{
  "attention": true,
  "upsampling": "nearest_conv",
  "residual_init": "zero_last",
  "optimizer": "soap",
  "beta1": 0.9,
  "shampoo_beta": 0.95,
  "eps": 1e-08,
  "precondition_frequency": 32,
  "max_precond_dim": 1536,
  "merge_dims": true,
  "epochs": 14.6,
  "decay_fraction": 0.3,
  "final_lr_fraction": 0.05,
  "weight_decay": 0.03
}
Rows from block 5 of a small image denoising model, named by matrix and row number. Each number is 128 + 32 x the weight over its row's rms, rounded and kept within 0 to 255. All counts start at 0.
After each channel's rows are labels from the 100 images, of 14976, where the channel reaches its highest value: "patch colour" is the nearest of a few named colours to the mean colour under the peak. Only what is clearly more common there than usual is listed. The data: views of escape-time and Newton fractals.
# conv: 3x3 conv (model.mid.2.conv.weight, 128x128x3x3, each kernel summed), inputs 43-85

conv.42 [111 131 127 136 107 117 121 122 117 138 125 110  93 130 102 143 153 183 114 119 141 133 207  52 138 152 104 132  97 125 131 180 137 109 157 108 122 116  91 142 104 123 161]
patch colour: purple; blue

conv.90 [ 89 127 174 174 119 132 137 122 149  93  98  84  70 104 133 111 143 153 153 114 100 107  18  94 190 203 115 119 185 131 131  91 153 133  95 136 122 120 132 106 187 103 187]
patch colour: black

conv.6 [141 131 132  81  44  73 110 146 163 194  89 168 144  88 134 108 113 171 114 128 123 185 111 157 117 177 119 100  92  85 133 144 137 125  92 138 115 128  99  87 135 179 109]
patch colour: pink

conv.125 [129 126 144 137  89 107  91 142 137 136 159  90  79 130  84 135 125 164 119 115 122 132 138 124 125 153 102 125 134  67 125 130 108 137 152 171 100 137  95 128  95 162 116]
patch colour: cyan

conv.73 [154  36 186  99 143 156 127 169 124  93 110  64 165 128 164 138 123  89 101 138 113  99  71 166 156 133 131  77 173 136 104 121  81  86 135  66 146 123 117 150 143  88 117]
patch colour: black

conv.96 [106 165 130  67 142 115 101  92 168 139 147 174 115 108  40  38 121  82 133 104 108 146 161  96 213 148 102 125  74 143  99 194 151 184 134 145 126  82 148 139 147 182 144]
patch colour: purple

conv.76 [ 77 127 143 135 102  85 155 163 150 118 128  79 122  95 124 152 121  59 108 176 118 132  84 142 125 199  96 131 151 122  89  94  69  77 124  95  98 127 147 104 108 114 142]
patch colour: brown

conv.16 [141  99 165 125 140  65 173 150 147 131 188  87 126 112  87 131 139 165 132 102  99 180  62 186 151 184 139 106 130 106 117 138 128  83 108 123  94 109 142 164 131  76  68]
patch colour: pink

conv.106 [ 85 167 109 102  75 117 154 164 145 172 124  92  86 120 121  50  86 122 108  84 126 130  84  69 144  55 151 121 111 165 117 162 139  80 120 121 124 151 111 132  90 139 103]
patch colour: grey

conv.18 [131 164 183  71  94  98 133 185  80 145 134 146 179 117 103 110 108  89 129  93 120 151  90 158 196 143  87 130 133  99 115 115 123  82 111 128  75 122  95 102 109 119 101]
patch colour: white

conv.93 [135 153  98 111 200 122 126 114 138 104 118 124  37  74 101 118  74 157 119 152 111 188 144  16 145 179 123 137 124 139 150 148  76 114 138 123 131 134 119 123 172  75 170]
patch colour: cyan

conv.118 [116 104 162 104 123 102 136 145 143  90 106 124 153  67 134 120 171  74 136 115  77 120 116 107 122 138 113  43 123 141  89 136 196 123 125 121 171 117 151 175 163 123 166]
patch colour: brown

conv.29 [135 166  96 246 107 130 154 172  95 125  99  97 122 123 145 142 123 130 132  61   9 128  71 110 131 152 127 125 136 160 134 121 170  21 121 149 152 136 150 159 142  77 145]
patch colour: brown

conv.2 [135 134 150  85 103  73  87 134 135 132 175 144 118 116  95 153 116 150  82 138 126 129 131 166 113 144 122 112 121 107 112 112 159 103 146 166 140 104  94 139 137 135  81]
patch colour: purple

conv.0 [108 139 123 117  86  94  76 138 176 130 133  65 119 119 115 120  91 154 128  79 154 101  99 119 117 147 169 135 138 120 105 114 139 146 140 158 125 154  87 120 119 134 141]
patch colour: pink

conv.14 [136 127  95 150 128 137 144 113 138 127 103 134  81 108 153 159 176 133 153 160 123  55 197  26  72 128 152 100 114 158 133 131 130  94 148  77 115 150 157  82 162 131 200]
patch colour: cyan; green

conv.31 [109 155 139 172 114 110 103  96 125 154 135 172 150 144 105 134 156  91  93  95 113 110 207 136 107  74 154 139  22 151 118 127 174 171 120 126 114 145 134 109 132 149 124]
patch colour: grey; pink

conv.32 [ 83 170 140 146 136 135 136 120  47 138 128 162  91 121 168 146 148 151 162 136 115 105 144  77  71 106 123 148 110 133 116 146 138  99 141 134 104 147 158 153 147 107 182]
patch colour: black

conv.67 [133 140 116 161 123 104 131 124 193 117 124  79  95 127  65 104 112 133 124 118 114 135  82 135 193 174 136 117 106 161 113  86 116 109 118 168 108 116 108  97 135  68 169]
patch colour: black

conv.98 [115 159 101 179 186 114 139 110  94  95 121 153 141  95 109 104  91 127 143 145  74 173 124 134  65 127 102 115  79 151  95 118 122 109 150 144 157 156 120 113 111  94 150]
patch colour: green

conv.87 [143  83 138 124  82 142 116 193 105 117 124 118  92 116 144 200 186 106 129 141 131 121 149 133 138 113 137  70 174  98 142 124 146  55 127 144  66 167  90 134  95 103 137]
patch colour: grey

conv.112 [121 104 108 113  54  78  79 181 176 133 125 143  72 154 100 118 156  80 151 137 124 114 137 139  91 190 145 107 146 131 114  62 149 103 141 135 107 137  55 120 125 143 123]
patch colour: green

conv.65 [146 134 136 126 139 134 121 150 135 125 108 141 191 135 139 114 132  45 119 129 125 102 144 175 133 161 135 129 150 123  77 103 117 116 117  69 102 127 125 133 119 130 114]
patch colour: brown

conv.55 [116 136 143  96 111 111  80 165 149 124 209 103 155 108 204 183 143 124 166 100  90  83 200 142 131 171 152 153  84  94  99 108 169  88  74 125 191 128 134 105 202  91 161]
patch colour: red

conv.59 [122 142 135 103 133 103  99 142 119 138 137  95  74  81 134 174 143 163 127 110 122 119 148  76  76 160 131 136 169 171  92 125 151 117 123 167  96 158 159 134 146 118 189]
patch colour: brown

conv.77 [120 114 127 102 166 158  75 157  84 111 144 109 133  74  66 146  81 124 116 111 149 168 141 137  85 130 117 119 120 108  90 139  98 181  99 149 107 140 130 122 134 151 108]
patch colour: green

conv.94 [107 193  94 140 127  80 135 157 137 155 112 169 108 126 103  93 160 127 120  90 127 113  91 107 209 166 125 124 160 134 139 116 176 116 124 152 143 138 163 187 158  85 170]
patch colour: pink

conv.3 [134 138 112 137 139  99  58 158 151 117 115 121 200  92 117 116 133  63 102 133 135  94 162 151 162 180 130 133 148 136 130 102 139 171 123  99 132 142 121 109 107 168 122]
patch colour: brown

conv.101 [174 138 109 163 100 103 128 148 183 123 154  99 123  95  85 146  99 121  91 142 110 146 103 182 183 190 128 140 127 135 123  86  97  75 138 169 120 132  99 116  99  79  89]
patch colour: black

conv.103 [120 178 175  89 102  48  34 136 113 147  66 166 104 123  98 148 140  71 134 162 101  82 116  95 154 184 134 133 104 156  60 110 142 149 115 112 142 132 100 129 136 147 145]
patch colour: purple; red

conv.107 [137 180  86 126 125 117 137 116 124  71 157 144 124 131 151 127 113 182 154 149 117 112 156 132  80 183 124 174  41  91 159 116  94 150 113  74 142 135 121 145 184 116  96]
patch colour: grey

conv.15 [121 101 163 118 116 145 142 126 123  97 123 149  81  91 112 146 152 145 156 136 107 159  97 109 172 112 112 117 151  63 107 146 105 121 144 176  81  91 138 159 167  63 102]
patch colour: grey

conv.88 [176  97 167 102 170 148 127 159  94 162 196 108 120 127 112 156 144 170 103  88  90  83 119 130 134 167 189  93  95 115 137  70 182 117 185 112 116 104  71 174 134 113 166]
patch colour: cyan

conv.68 [118 143 196 124  69  96  87 150 158 140 190 139  76 107  77  90 131 109  98 141 113 114 132 124 101 116 123 126 218 105 153 116 155 152 145 172 117 107 139 110 107 137  98]
patch colour: green

conv.25 [132 138 122 144 144 120 170 131 141 148 123 134 163 123 105 217 128  70 141 106 135 112 173 151 132 121  95 142 123 143 131 115 131 141 152 255 131 135 154 143 121 124 124]
patch colour: pink

conv.92 [144 105 134 162 135 149 146 120 157 136 177 100  65 133 110 126 156 179 155 137 111 120 106 175 125 161 140 159 134 117 146  97  89 110 106 191 132 129 127 127 135 153 116]
patch colour: white; pink

conv.79 [136  92 136 152 127 147 172 160 140 137 255 131 132 140 119  84 117 201 147 150 123 108 164 134 138 134 126 152 128 101 116 115 111  85 121 121 103 135 107 124 104 126 121]
patch colour: cyan

conv.86 [133  99 150 159 136 134 120 161  90  88 110 112 123 119 175 166 135 103 125 138 132 181 102 128 112 113  79 102 137  94  90 149  90 108  96 103  71 111 142 182 160  77 100]
patch colour: grey

conv.83 [127 115 128 122 133  95 119  79 150 130 226 114 180 135 114 208 134 102 101 133  98 104 147 144  78 110 124 165 140 124 123 129  90 156 216 141 107  66 150 128 110  98 133]
patch colour: white

conv.61 [143 124 152 118  94 124  95 136 120 107 128 121 105 131 111 112 127 164 126 109 124 150 140  86 105 113 141 132 143  86 125 171  95  91 111  38 141 112  91 137 127 132 106]
patch colour: pink

conv.62 [120 129 147  80 103 100 135 117 128 128  59 120 130 130 119 144 123   0 127 140 126 143 135 145 155 154  90 110 113 126 126 163 141 113 137 118 143 108 162 156 141 124 130]
patch colour: pink

conv.81 [ 71 145 190 162 146  93 104 169 129 118 144 125 129 122 138 167 104 142 180 181 100 135 133 110 193 105  85 170 157  94 144  78  55 146 161 139 114  90 141  92 101 125 110]
patch colour: blue

conv.50 [135  37 146 122 133 139  95 104 115 111 165  94 114 122 153 162  88 191 111 161 137 156 123 154 148 107 127 124 140  36 103 160  70 114 141  98  91 129  84 149 133 101  78]
patch colour: yellow

conv.99 [114 163 127 116 137 115 157 143 130 133 153 161 119 107  60 110 123 115 123 126 107  94 151 121 177 152 122 142 114 142 103  78 116 121  58 118 102 133 143  77 125 156 161]
patch colour: green

conv.95 [119 117 132  73 116  72 179 169 169 205 129 122 115  87  84 187  99 140 114 111 108  75 119  82 160 185 121 143 162 100 106 120 137 118 214 130 171  77  98 112 134 169 156]
patch colour: purple